python train.py --cutout=0.4 --norm_position="pre" --mlp_ratio=3 --fused_qkv=true --residual_init="zero_last" --beta2=0.95 --max_precond_dim=1024 --batch_size=64 --epochs=2.8 --final_lr_fraction=0.05 --warmup_steps=120
Rows from block 9 of a small image classifier, named by matrix and row number. Rows with one number within an expert belong to one neuron, the router's apart. Each number is 50 + 10 x the weight over its row's rms, rounded and kept within 0 to 99. All counts start at 0.
After each expert's rows are labels from the 100 images, of 14976, where the router gives the expert most weight on average: "responds to" is what is common among them. Only what is clearly more common there than usual is listed. The data: simulated stained blood smears.
# router: slot weights (model.blocks.9.mlp.router.weight, 64x96, trained with AdamW), inputs 0-47
# up: expert up (model.blocks.9.mlp.up, 32x48x96), inputs 0-47
# down: expert down (model.blocks.9.mlp.down, 32x96x48, transposed), outputs 0-47

# expert 15
router.30:38 58 57 53 61 51 68 39 51 45 60 26 50 53 55 60 42 46 32 65 47 35 42 43 36 48 63 36 50 61 45 35 41 62 49 52 40 57 45 42 58 46 48 48 68 59 41 61
router.31:58 54 55 63 48 39 59 40 56 65 64 59 51 59 60 39 36 64 66 59 46 41 58 73 51 43 57 34 66 70 47 43 47 51 57 30 51 41 43 46 36 23 48 66 48 47 58 52
up.0:56 60 53 51 50 36 49 54 51 35 63 24 71 45 44 31 41 57 61 54 48 48 60 50 62 46 56 49 62 69 47 47 64 51 41 48 43 42 47 41 54 52 35 44 24 54 47 73
down.0:53 54 56 44 41 41 50 42 41 48 42 60 55 53 53 56 67 42 35 36 47 52 48 54 23 48 42 36 49 42 47 41 45 62 56 41 58 48 55 48 62 66 51 43 32 77 58 42
up.1:71 39 44 66 57 60 43 53 48 53 41 49 47 51 49 54 64 53 51 68 56 48 48 56 57 49 77 42 50 51 42 57 47 63 63 21 45 48 54 46 42 39 53 60 57 62 53 60
down.1:53 44 48 30 58 44 48 54 60 62 41 50 59 53 60 55 36 36 58 58 50 66 48 45 33 59 68 28 52 52 47 45 39 49 41 44 60 65 42 51 48 50 50 51 52 33 25 43
up.2:56 47 49 60 46 59 53 50 65 47 49 46 60 50 47 37 31 51 50 60 48 63 49 38 60 56 41 58 59 46 38 54 62 44 37 65 40 29 41 48 53 44 52 26 39 27 50 49
down.2:56 42 50 43 46 58 64 66 43 38 43 30 37 58 49 52 56 42 49 49 36 60 65 58 61 52 39 46 48 65 67 51 29 40 58 24 63 44 45 27 40 43 43 35 54 56 60 40
up.3:55 59 43 54 51 45 47 67 45 45 54 51 40 41 40 51 53 31 40 44 48 62 43 48 30 49 56 40 23 52 47 51 72 61 55 60 63 49 30 74 49 47 64 60 48 55 42 56
down.3:46 51 64 50 48 49 31 38 41 38 51 46 49 61 49 69 50 51 51 37 55 39 47 64 54 44 58 52 62 46 41 55 38 41 56 49 47 69 56 46 48 56 38 45 45 53 62 41
up.4:46 42 48 27 53 56 53 50 50 39 53 57 49 32 50 54 52 53 65 54 48 61 53 36 55 51 30 44 61 45 59 37 59 68 53 39 41 50 45 56 50 53 40 36 51 57 42 43
down.4:50 36 44 76 52 59 55 38 62 54 59 34 60 51 49 33 40 34 45 60 43 46 30 62 50 62 40 37 36 55 52 53 48 43 54 42 55 47 41 60 52 44 46 53 47 62 72 60
up.5:67 58 56 43 40 53 52 31 58 44 46 58 44 50 36 61 62 29 53 70 40 61 42 30 39 51 46 65 43 45 49 36 59 41 64 49 48 51 38 50 37 41 44 48 57 42 48 57
down.5:29 51 53 46 42 46 56 47 63 53 52 57 62 68 49 30 66 59 46 61 41 58 46 48 44 53 39 49 69 49 49 33 66 38 20 38 44 55 59 43 44 69 51 57 46 51 50 45
up.6:56 48 46 41 49 62 53 54 57 35 39 50 51 56 46 55 36 58 55 62 30 33 36 37 30 54 51 37 44 55 70 39 38 44 62 54 52 47 65 60 34 34 60 45 54 51 69 51
down.6:57 30 54 65 75 47 44 51 55 39 49 47 36 37 65 60 36 52 60 28 50 68 59 47 61 34 62 29 67 37 37 58 62 50 34 58 41 59 37 45 61 56 51 51 46 61 50 50
responds to: small spheres; crowded; no large cell

# expert 18
router.36:43 46 40 38 49 64 50 30 52 50 46 46 32 40 51 60 36 48 43 56 56 32 56 45 66 50 53 40 44 38 51 56 50 63 47 44 64 58 34 52 47 28 54 43 56 52 72 55
router.37:51 30 34 60 46 49 59 34 42 64 49 48 68 46 48 59 45 46 48 47 34 36 49 43 57 51 50 63 61 70 55 67 55 55 70 53 47 39 42 37 48 46 51 44 54 33 63 36
up.0:52 55 49 43 38 55 42 57 41 50 47 57 49 39 41 52 49 26 61 43 44 45 40 39 33 50 58 50 39 58 53 63 56 33 43 44 34 58 48 53 63 51 61 41 50 41 45 48
down.0:50 50 31 63 55 45 44 34 66 42 54 53 50 37 34 40 43 48 49 42 56 42 54 47 61 42 43 45 55 53 36 60 41 36 50 41 52 45 59 43 54 28 62 47 53 52 54 57
up.1:36 57 55 43 75 53 55 53 47 45 65 48 61 34 55 50 47 51 40 46 44 51 62 56 49 35 41 62 50 62 51 52 59 55 74 44 40 39 68 64 57 56 55 58 41 37 65 59
down.1:55 39 55 50 40 58 58 45 53 63 56 52 48 61 32 54 38 63 54 49 55 44 62 48 58 54 39 44 38 58 54 55 39 41 51 39 59 64 80 44 53 44 77 75 57 39 54 48
up.2:36 49 48 42 50 42 56 67 36 39 24 56 59 66 45 44 45 63 51 48 53 46 61 48 49 35 64 63 52 50 40 71 45 51 36 36 63 58 58 52 64 60 57 59 56 51 55 49
down.2:52 67 42 51 44 47 37 52 44 55 43 68 57 52 66 46 56 56 43 44 58 37 58 40 60 33 47 58 41 57 46 67 56 62 39 60 57 51 52 58 49 45 54 62 74 22 53 42
up.3:21 49 38 52 61 72 33 51 62 62 51 52 57 24 49 58 47 48 41 35 55 50 66 57 44 55 60 61 37 56 47 51 48 53 49 51 61 57 36 63 52 53 62 56 51 28 33 45
down.3:64 34 37 49 40 39 40 41 36 54 59 37 36 53 40 37 55 42 43 43 34 58 44 33 49 38 50 33 50 56 54 48 49 40 45 38 43 54 46 55 56 48 83 54 35 34 57 65
up.4:53 57 51 60 35 58 56 44 48 34 51 59 43 53 37 50 43 44 50 60 56 34 45 38 52 53 37 53 51 42 44 41 47 33 44 46 35 55 60 64 47 50 35 60 62 43 51 51
down.4:57 49 51 47 45 51 33 55 48 33 65 42 47 46 62 46 46 40 56 39 52 57 46 69 33 52 42 66 39 55 56 73 63 54 52 53 40 62 32 51 46 57 58 51 50 73 64 63
up.5:47 41 68 52 32 43 63 51 45 46 40 29 58 47 49 58 36 51 55 34 59 51 46 54 50 44 52 70 55 42 50 42 47 50 25 40 51 49 52 59 56 57 72 37 34 45 43 57
down.5:55 41 60 58 48 66 53 56 48 49 50 70 49 46 66 36 32 43 43 50 55 70 62 56 43 25 54 47 33 55 46 56 43 52 54 41 41 51 56 41 49 42 39 57 52 63 56 54
up.6:51 48 46 52 44 30 51 56 39 46 63 56 45 44 43 57 45 69 47 59 51 25 34 50 38 52 39 50 51 63 53 63 46 38 47 47 29 51 39 45 59 58 64 62 52 50 51 52
down.6:54 55 44 39 51 43 53 46 38 62 31 65 35 43 42 53 33 48 61 51 36 38 58 48 38 42 51 54 40 53 45 60 60 38 44 42 46 52 55 53 41 55 80 59 50 59 52 54
responds to: crowded; small spheres

# expert 23
router.46:45 59 39 58 60 37 68 42 56 49 47 50 50 40 46 56 49 39 53 47 58 55 42 51 51 48 48 21 38 60 40 39 56 47 55 40 48 52 55 20 50 44 56 57 52 36 65 62
router.47:46 58 41 52 41 70 47 49 65 56 38 39 50 45 31 68 40 41 54 55 47 52 51 44 38 57 40 34 53 66 52 53 52 44 57 72 39 56 64 53 57 57 64 37 52 45 33 44
up.0:49 47 53 68 52 50 51 68 41 59 46 31 35 54 40 53 51 59 70 43 42 49 49 32 46 27 50 34 67 43 46 45 56 43 39 66 53 54 65 43 44 62 46 42 36 58 51 54
down.0:53 57 55 51 36 44 49 60 51 48 44 66 57 58 58 50 50 56 39 33 56 32 52 37 52 56 38 50 59 47 46 50 66 52 55 53 45 43 43 49 56 56 24 52 37 26 55 46
up.1:54 47 43 76 57 37 43 43 53 55 46 41 65 68 44 44 62 46 52 65 49 64 61 56 36 52 55 37 56 48 55 58 41 57 53 40 52 50 70 37 68 74 59 53 54 32 54 53
down.1:54 57 60 54 42 52 57 40 47 49 53 53 50 58 43 38 40 44 68 46 42 43 49 53 66 34 32 44 48 52 60 54 51 40 40 62 56 41 44 39 26 33 54 41 54 40 64 49
up.2:38 48 42 42 55 62 51 43 63 34 44 54 52 44 60 45 27 49 33 66 38 37 42 58 46 51 54 65 55 41 35 43 42 58 50 40 49 49 52 65 43 43 46 55 52 70 60 63
down.2:48 49 41 56 54 45 51 49 47 45 63 20 35 56 57 64 59 32 51 43 39 82 64 63 46 63 53 38 38 49 55 44 46 47 46 58 43 41 48 55 53 61 57 47 50 54 47 64
up.3:67 42 47 32 58 43 55 45 44 53 61 53 45 37 45 57 54 59 71 57 51 48 49 51 69 46 48 54 44 48 63 47 74 54 69 66 48 53 44 45 50 52 57 39 57 44 73 58
down.3:42 55 58 55 45 47 51 52 45 34 35 56 30 48 47 49 50 47 57 47 46 47 51 27 58 29 28 68 53 46 44 52 36 49 64 33 36 55 65 42 39 51 53 63 65 60 37 32
up.4:54 42 51 43 40 47 38 31 39 49 43 48 54 63 22 63 51 34 52 51 48 44 52 59 56 63 65 40 60 56 60 44 33 57 57 40 48 45 52 60 46 48 68 71 47 44 68 46
down.4:50 51 56 57 58 50 56 63 35 59 57 72 48 56 42 33 51 59 55 64 60 64 28 65 62 28 21 56 51 54 36 52 59 53 18 48 47 42 45 44 54 44 52 53 53 46 45 45
up.5:46 49 43 50 38 24 36 47 35 58 50 62 54 60 51 50 42 51 61 49 54 49 52 69 47 51 64 44 61 60 62 29 57 44 38 56 56 51 38 48 36 38 51 56 53 35 52 40
down.5:41 61 48 48 45 36 58 60 44 59 55 51 56 47 63 66 43 38 61 49 47 57 42 38 45 39 32 41 43 34 34 45 45 49 38 49 37 54 46 61 60 34 59 51 49 26 67 45
up.6:68 57 67 63 59 44 60 50 56 52 37 45 40 58 59 45 17 61 35 58 67 47 43 55 59 60 60 64 48 42 54 69 55 56 49 38 44 52 45 58 37 47 42 65 47 39 44 38
down.6:42 46 32 29 57 62 44 45 55 57 45 55 64 43 46 58 54 34 46 45 42 60 55 49 49 44 34 39 31 55 41 55 30 26 46 53 56 60 31 56 46 39 53 42 48 50 57 45
responds to: two lobes with orange grains; crowded; spiky cells

# expert 3
router.6:60 58 64 59 51 42 53 54 53 57 47 51 35 47 47 53 40 44 66 60 76 35 45 24 45 45 51 46 57 37 46 44 53 50 54 30 46 69 44 55 54 42 30 41 47 48 71 68
router.7:47 47 37 60 51 29 53 57 41 43 58 38 34 42 38 26 44 48 53 49 63 36 37 52 53 36 69 49 38 29 50 42 56 49 48 54 33 62 52 59 58 39 56 70 54 48 52 51
up.0:58 43 56 59 53 41 49 48 55 40 36 52 42 59 56 40 49 47 53 32 49 63 36 45 27 37 31 66 27 46 42 43 33 52 51 39 44 62 43 75 47 53 51 38 47 53 57 64
down.0:39 57 29 52 49 34 31 54 61 50 39 37 48 65 49 55 43 44 72 52 49 38 55 35 46 50 61 35 66 44 46 48 66 49 42 55 51 49 42 47 38 42 46 52 57 47 51 48
up.1:38 43 45 46 43 65 41 42 55 62 34 32 50 39 51 55 50 47 56 56 47 57 43 54 39 42 31 61 48 46 58 31 43 50 46 43 67 66 55 52 34 51 51 39 61 45 57 35
down.1:66 54 39 47 65 37 71 48 60 36 59 55 44 45 45 54 44 28 42 62 40 52 55 48 59 38 60 41 51 48 41 54 50 49 53 52 21 48 45 52 61 51 60 29 50 44 59 48
up.2:44 53 53 53 50 67 60 53 42 41 56 56 59 48 56 44 43 55 43 49 40 43 50 62 64 58 56 46 68 77 58 67 38 63 38 30 33 55 67 56 42 25 50 45 51 54 45 52
down.2:44 66 44 59 46 54 54 63 46 60 72 49 46 58 57 57 50 41 39 52 54 67 30 50 34 43 46 66 57 36 45 48 37 46 58 58 37 52 56 37 55 63 47 50 41 49 40 51
up.3:65 25 55 66 59 49 61 51 37 36 45 43 51 47 42 47 45 42 43 64 30 40 53 60 49 51 28 38 61 46 50 54 44 37 44 50 54 44 56 27 54 73 34 48 50 34 68 55
down.3:39 31 59 65 45 29 54 49 52 36 64 56 45 36 44 38 52 35 47 47 49 38 68 52 62 35 70 41 40 60 64 45 60 63 53 46 48 53 42 51 38 53 47 54 40 43 51 45
up.4:37 42 48 51 52 45 44 43 45 55 48 46 62 46 59 22 42 48 52 61 67 53 43 44 44 56 39 48 39 57 46 47 67 49 57 56 54 53 44 67 48 54 52 56 57 55 66 50
down.4:60 61 62 46 47 67 33 44 57 36 36 54 54 53 34 58 69 45 57 51 41 47 49 45 29 49 56 49 58 48 55 28 46 56 29 49 56 49 53 50 47 38 46 50 50 41 46 45
up.5:48 36 63 42 50 53 35 70 61 59 47 46 28 39 61 66 66 51 49 31 56 48 45 53 39 57 59 60 36 47 48 65 62 43 37 62 47 53 50 37 42 31 48 65 36 33 49 58
down.5:43 54 45 43 27 62 65 42 35 45 62 60 52 61 51 42 32 50 54 50 45 53 56 52 77 59 59 66 67 53 38 39 47 34 46 36 53 55 50 68 42 47 50 56 56 64 44 52
up.6:52 59 52 63 35 46 71 51 36 49 38 54 48 42 51 30 57 35 42 50 65 47 60 57 46 47 56 30 61 64 43 58 62 44 70 49 54 61 54 57 33 34 46 53 42 59 40 44
down.6:50 52 43 33 56 49 34 44 64 51 60 64 66 52 61 44 60 46 53 44 73 57 26 36 66 49 44 61 38 59 55 49 30 50 43 49 50 31 44 39 53 53 41 51 52 57 36 28
responds to: lobed nucleus; small spheres

# expert 11
router.22:62 42 50 69 61 42 62 37 52 45 55 38 53 56 60 40 62 47 41 43 39 51 65 41 44 32 68 38 58 45 49 59 44 57 44 55 42 50 58 50 49 57 71 53 66 56 61 45
router.23:54 36 47 55 50 55 56 24 57 42 46 44 46 51 61 39 46 49 49 48 38 49 49 55 42 50 60 45 45 70 54 38 64 69 49 38 40 45 40 62 37 37 43 52 42 30 67 54
up.0:46 37 47 53 55 50 65 55 27 42 60 50 58 36 67 52 41 59 41 55 44 44 56 32 51 49 57 56 45 45 33 50 72 46 49 47 44 61 29 32 65 54 33 44 47 47 59 45
down.0:32 38 55 53 41 58 21 51 66 50 57 44 64 55 57 51 77 36 54 42 55 47 47 53 54 58 48 58 59 43 62 31 52 44 46 53 38 40 47 52 39 49 38 40 58 74 58 41
up.1:51 59 58 44 40 55 38 38 41 38 31 42 52 56 34 68 51 49 72 34 28 64 39 51 50 47 64 55 41 45 46 41 39 63 38 52 47 48 44 59 59 48 48 47 65 61 51 45
down.1:47 58 41 45 55 69 49 42 55 49 44 40 59 36 42 37 44 48 34 43 51 46 47 38 49 40 70 39 46 66 57 56 48 39 51 38 67 38 47 48 50 59 51 57 52 63 40 62
up.2:46 50 40 39 60 37 59 34 57 61 55 54 44 57 54 48 47 54 54 67 44 42 43 49 60 31 45 47 65 63 54 42 45 69 41 37 61 44 47 61 39 46 64 53 32 58 62 47
down.2:56 54 51 58 50 49 73 53 58 44 56 47 52 49 42 68 45 40 44 38 38 57 58 58 27 69 60 55 40 40 39 42 52 39 41 67 33 52 55 54 44 57 81 32 51 22 48 38
up.3:57 62 40 63 58 59 63 57 58 62 67 56 44 50 57 46 47 45 34 43 51 42 43 47 53 54 45 66 61 53 58 51 46 51 49 49 49 50 41 50 46 37 64 33 57 53 50 52
down.3:61 44 51 38 44 43 56 51 57 50 37 57 71 49 49 60 56 52 68 50 58 50 36 65 45 43 47 64 45 42 36 36 53 56 45 62 50 60 41 48 60 44 65 40 61 50 43 47
up.4:57 53 52 36 55 46 31 55 49 52 70 54 51 49 53 41 55 69 42 61 52 55 65 47 39 48 28 51 52 57 55 50 54 58 56 28 42 60 49 63 46 71 30 40 58 65 46 54
down.4:27 61 64 82 56 42 44 40 52 69 28 42 62 56 48 48 37 38 53 47 41 50 32 56 52 51 43 42 50 53 33 56 45 44 55 46 50 49 50 43 54 38 48 52 52 46 50 45
up.5:50 53 65 44 59 56 53 59 46 53 67 65 30 59 53 48 47 64 57 50 49 50 40 60 45 53 26 45 67 54 47 47 53 45 37 49 34 62 26 52 62 35 63 50 35 48 50 54
down.5:55 66 40 63 46 49 64 59 37 54 26 47 51 50 45 50 32 48 49 72 46 35 66 41 56 66 48 56 49 33 55 53 65 54 55 60 58 36 55 55 57 62 43 49 44 42 54 47
up.6:48 58 53 38 32 52 45 48 35 50 51 49 48 52 42 57 61 39 47 47 49 32 47 56 49 38 34 61 54 32 54 45 45 53 39 52 46 49 55 60 70 53 56 51 44 35 30 63
down.6:40 43 33 58 46 50 54 68 49 43 42 57 71 37 47 45 55 76 54 53 42 44 51 44 44 68 49 52 36 53 31 59 62 53 66 60 64 35 38 51 47 54 49 62 38 53 52 50
responds to: small spheres; crowded; no large cell

# expert 17
router.34:50 43 55 60 57 33 37 48 48 43 42 37 77 37 42 41 48 51 38 53 54 36 34 65 60 49 42 40 42 52 45 55 48 38 39 36 27 56 36 44 49 60 54 54 63 53 74 72
router.35:45 49 61 46 53 42 62 42 54 46 56 50 43 39 65 39 53 40 48 54 61 42 66 28 48 44 56 56 47 50 55 55 51 58 51 30 43 50 46 52 35 34 44 57 40 61 60 58
up.0:51 42 43 40 55 44 45 51 38 54 58 51 45 48 41 48 61 40 39 43 57 66 39 38 48 57 55 66 63 58 54 54 40 49 67 60 69 34 40 37 58 49 53 63 57 44 62 61
down.0:55 53 41 43 45 78 48 65 58 56 41 51 55 63 53 54 62 57 52 72 57 35 48 50 45 57 46 57 62 46 38 54 53 47 56 44 54 43 57 51 52 51 56 57 62 50 22 49
up.1:71 46 52 49 40 46 42 51 56 49 52 61 40 42 52 59 48 41 40 52 50 42 56 60 42 54 41 43 50 53 25 35 57 68 64 65 41 64 41 36 53 53 25 52 56 41 53 68
down.1:43 60 71 47 71 35 56 50 57 43 58 47 56 57 50 44 38 46 48 43 54 46 46 34 49 52 40 48 67 55 63 48 38 40 25 29 56 60 53 34 43 40 59 51 33 55 38 59
up.2:58 56 45 80 61 59 48 30 63 62 33 69 47 58 52 40 52 40 52 42 54 55 52 43 46 39 51 43 62 41 51 35 59 58 48 49 61 65 47 50 60 52 42 57 37 49 46 53
down.2:57 61 61 28 31 49 51 65 59 47 54 41 43 34 39 47 59 44 59 50 45 53 71 21 68 65 57 51 55 60 34 47 42 57 38 52 56 40 53 42 53 53 43 64 30 29 69 45
up.3:41 42 49 50 60 57 48 51 41 63 58 68 50 60 55 40 54 61 51 40 72 41 55 39 62 51 57 45 43 69 46 44 60 48 56 54 42 32 58 31 50 74 44 54 33 30 56 54
down.3:66 47 47 44 50 74 40 49 41 40 49 54 42 32 53 35 56 47 54 51 38 69 46 54 52 48 52 57 40 46 51 44 50 47 51 47 52 60 41 47 54 41 52 64 34 75 47 49
up.4:53 44 39 55 41 51 57 39 35 59 61 52 34 61 39 45 53 36 71 52 60 66 40 57 39 60 46 61 45 57 47 39 48 51 62 57 56 32 54 43 58 47 48 30 61 59 58 49
down.4:58 66 47 50 58 67 59 58 44 33 33 79 42 53 42 52 44 45 48 56 51 57 61 60 40 49 56 31 41 64 64 37 49 64 44 54 44 55 55 51 53 58 30 55 45 61 39 58
up.5:54 55 47 40 38 42 57 50 60 50 40 46 56 57 23 53 56 48 64 41 50 52 51 49 58 35 54 62 38 52 48 48 51 38 38 55 48 52 42 53 70 46 67 41 78 52 57 52
down.5:63 47 46 43 52 57 44 41 62 33 55 51 36 48 50 33 26 46 53 44 41 51 40 54 53 57 68 52 44 49 47 72 57 44 54 42 63 38 42 54 66 47 52 80 52 59 48 52
up.6:56 46 48 67 59 63 68 50 51 46 47 54 53 50 52 37 52 52 63 30 36 63 49 63 55 43 53 62 65 53 42 39 44 45 41 69 34 66 36 60 63 55 62 43 41 50 49 36
down.6:56 48 58 40 52 53 55 61 45 51 35 46 52 58 38 65 49 40 45 41 71 56 63 26 40 43 59 43 59 56 51 49 43 57 36 34 53 41 55 35 52 68 49 65 50 49 64 53
responds to: round nucleus; crescents

# expert 0
router.0:48 31 61 30 47 53 45 42 39 41 56 63 51 62 55 49 51 65 55 47 51 51 39 55 40 39 44 74 52 58 61 65 45 51 48 59 62 47 41 32 57 44 61 54 63 61 41 65
router.1:30 45 53 29 46 49 47 65 30 45 55 67 45 69 50 46 49 54 52 62 50 38 53 68 44 46 40 74 57 53 53 65 50 47 53 36 44 37 30 48 46 44 58 67 57 61 43 61
up.0:47 30 54 59 57 30 59 59 53 52 59 45 48 58 56 53 38 44 69 43 71 74 35 53 49 59 44 41 41 47 48 46 41 53 42 49 47 49 61 60 55 43 64 44 52 64 57 46
down.0:53 48 66 47 64 46 46 50 41 50 46 40 42 40 60 60 38 75 44 52 53 48 66 49 59 44 40 42 44 49 58 45 47 50 31 42 64 49 57 44 29 68 55 36 58 62 57 27
up.1:54 52 51 43 59 61 39 52 45 50 29 43 49 47 51 40 69 53 33 36 48 54 51 43 55 64 33 54 61 50 59 68 52 32 42 63 53 61 56 61 63 53 53 50 44 43 19 48
down.1:35 49 71 57 31 26 56 57 44 44 44 78 54 59 47 50 44 36 42 42 51 51 44 45 45 44 59 50 56 36 57 39 45 68 41 57 51 46 56 41 48 47 55 40 38 49 57 55
up.2:50 44 42 33 73 29 69 39 43 40 70 55 44 43 41 52 50 52 42 41 30 75 58 36 59 54 57 43 62 54 50 44 35 50 48 38 49 31 47 59 54 54 39 50 59 47 50 41
down.2:64 45 68 49 53 76 55 52 55 51 45 49 46 44 53 45 50 43 48 50 64 37 45 23 45 51 47 63 45 47 56 45 66 59 59 46 47 61 59 47 51 52 63 38 43 45 64 64
up.3:55 56 35 41 31 50 50 45 61 54 37 58 47 66 54 48 43 54 49 64 59 39 52 38 46 40 51 48 60 60 51 48 56 64 32 56 40 45 67 58 50 52 54 63 42 52 50 41
down.3:38 45 56 55 80 46 50 28 49 41 49 71 57 42 53 51 36 58 37 32 55 52 58 65 51 52 51 45 68 50 55 58 59 53 48 52 46 35 68 52 73 37 53 48 54 59 52 47
up.4:56 50 42 51 61 61 45 44 50 51 53 62 53 61 43 55 58 45 42 71 53 51 40 23 52 50 40 61 59 56 48 68 49 57 35 50 47 48 71 52 49 63 45 60 44 48 47 45
down.4:59 53 51 46 36 40 55 45 32 59 34 27 35 59 49 54 27 64 49 30 51 52 63 43 37 48 38 45 42 61 60 37 56 73 46 49 57 63 61 52 68 50 52 56 47 46 56 67
up.5:63 36 53 65 49 48 47 37 51 40 53 49 55 33 39 41 45 53 52 54 50 32 53 57 53 50 56 55 40 61 52 50 57 43 55 56 50 40 65 45 40 57 63 56 46 51 39 66
down.5:45 68 53 45 28 40 54 73 60 39 46 33 33 55 49 41 51 41 41 67 52 55 47 54 58 53 47 58 58 44 47 62 59 67 79 37 41 47 58 63 54 34 46 47 53 52 57 67
up.6:67 46 75 51 41 46 49 33 42 50 40 37 61 51 39 54 46 62 53 50 45 47 45 52 64 46 68 37 57 52 46 50 58 62 48 64 62 62 45 57 39 47 57 52 56 47 45 65
down.6:51 47 44 55 57 56 48 64 65 46 38 36 29 35 46 52 51 52 59 53 57 59 36 47 47 50 46 50 49 46 46 48 49 55 55 41 47 63 72 25 44 68 54 59 56 53 62 52
responds to: no large cell; crescents

# expert 27
router.54:59 32 48 47 71 45 47 55 38 52 53 53 55 49 61 48 68 44 54 52 45 56 53 61 58 52 45 52 37 35 39 31 71 52 49 54 61 63 45 60 52 63 55 48 35 30 63 47
router.55:52 44 37 46 43 72 63 47 57 44 46 59 54 43 53 42 49 36 61 66 62 66 58 55 41 42 45 48 52 55 31 56 49 29 48 57 61 46 55 48 50 37 59 38 68 59 43 50
up.0:72 84 42 64 50 53 45 60 65 55 49 46 50 54 45 48 44 38 48 58 44 46 58 37 31 60 27 64 54 38 48 45 53 41 68 51 56 51 55 51 47 42 55 61 50 59 30 42
down.0:37 41 49 24 51 47 44 43 33 39 59 67 43 46 53 51 64 63 54 49 45 41 62 48 65 44 65 59 51 66 53 58 32 56 40 50 48 43 55 31 48 51 37 43 47 55 41 55
up.1:40 60 56 49 44 49 54 41 46 38 32 65 60 45 51 41 59 53 44 42 44 44 58 50 50 60 62 75 66 38 56 47 44 61 44 43 37 43 49 31 55 40 48 59 55 43 45 59
down.1:44 46 41 50 58 42 55 46 47 47 40 47 46 44 52 61 55 54 73 58 41 42 52 48 59 46 46 46 34 42 40 62 36 63 48 42 55 70 61 47 47 56 33 61 47 62 66 59
up.2:44 49 25 50 61 58 50 45 34 34 46 54 41 19 57 51 43 53 53 42 74 39 50 45 59 46 52 52 52 46 59 71 52 49 59 46 63 41 64 45 54 63 54 14 50 46 38 50
down.2:36 55 60 55 49 40 44 42 28 61 57 39 72 72 45 31 63 67 57 50 40 55 41 50 43 40 51 58 56 39 50 51 68 59 35 62 54 65 36 61 49 50 65 61 38 55 48 46
up.3:45 51 47 57 59 27 51 43 52 40 74 51 48 58 55 65 53 52 52 56 53 59 44 60 57 66 30 61 75 51 51 63 45 53 47 47 48 46 46 39 50 53 33 71 45 30 51 73
down.3:74 48 54 49 75 63 48 82 41 63 35 55 58 45 44 52 55 51 42 43 33 44 37 56 57 71 39 40 47 37 46 57 47 37 37 52 48 55 49 38 40 45 62 52 53 49 59 57
up.4:44 36 76 54 50 42 45 46 46 50 62 37 39 57 58 54 53 67 49 61 46 38 64 56 48 60 64 52 47 37 51 56 40 55 53 55 34 43 33 51 48 79 74 38 52 49 44 44
down.4:42 52 43 51 52 55 66 60 45 61 36 51 47 42 49 38 43 55 46 47 56 58 40 32 55 58 45 49 63 57 44 26 48 48 20 57 49 55 51 43 40 50 54 31 55 54 45 45
up.5:58 43 38 37 51 53 44 18 63 44 57 66 47 40 54 52 36 51 64 69 45 68 55 46 54 61 24 45 52 64 43 43 43 52 46 63 59 41 53 42 50 36 51 52 46 69 46 44
down.5:52 64 52 56 51 53 51 60 48 55 56 47 40 52 64 38 47 45 36 50 63 31 43 69 63 50 44 63 45 61 60 58 61 37 53 48 42 39 54 61 54 46 56 35 70 51 49 57
up.6:39 35 53 29 43 55 45 52 57 52 51 46 34 47 44 63 37 40 46 31 59 38 50 46 63 45 41 56 51 48 55 51 40 48 36 57 40 55 54 57 51 50 53 35 61 35 34 57
down.6:62 63 46 44 75 34 42 51 42 58 34 49 51 42 48 39 53 47 57 77 31 45 54 50 49 41 46 38 46 41 53 57 49 66 58 40 50 49 50 53 40 52 42 68 53 59 47 53
responds to: discs; kidney-shaped nucleus; crowded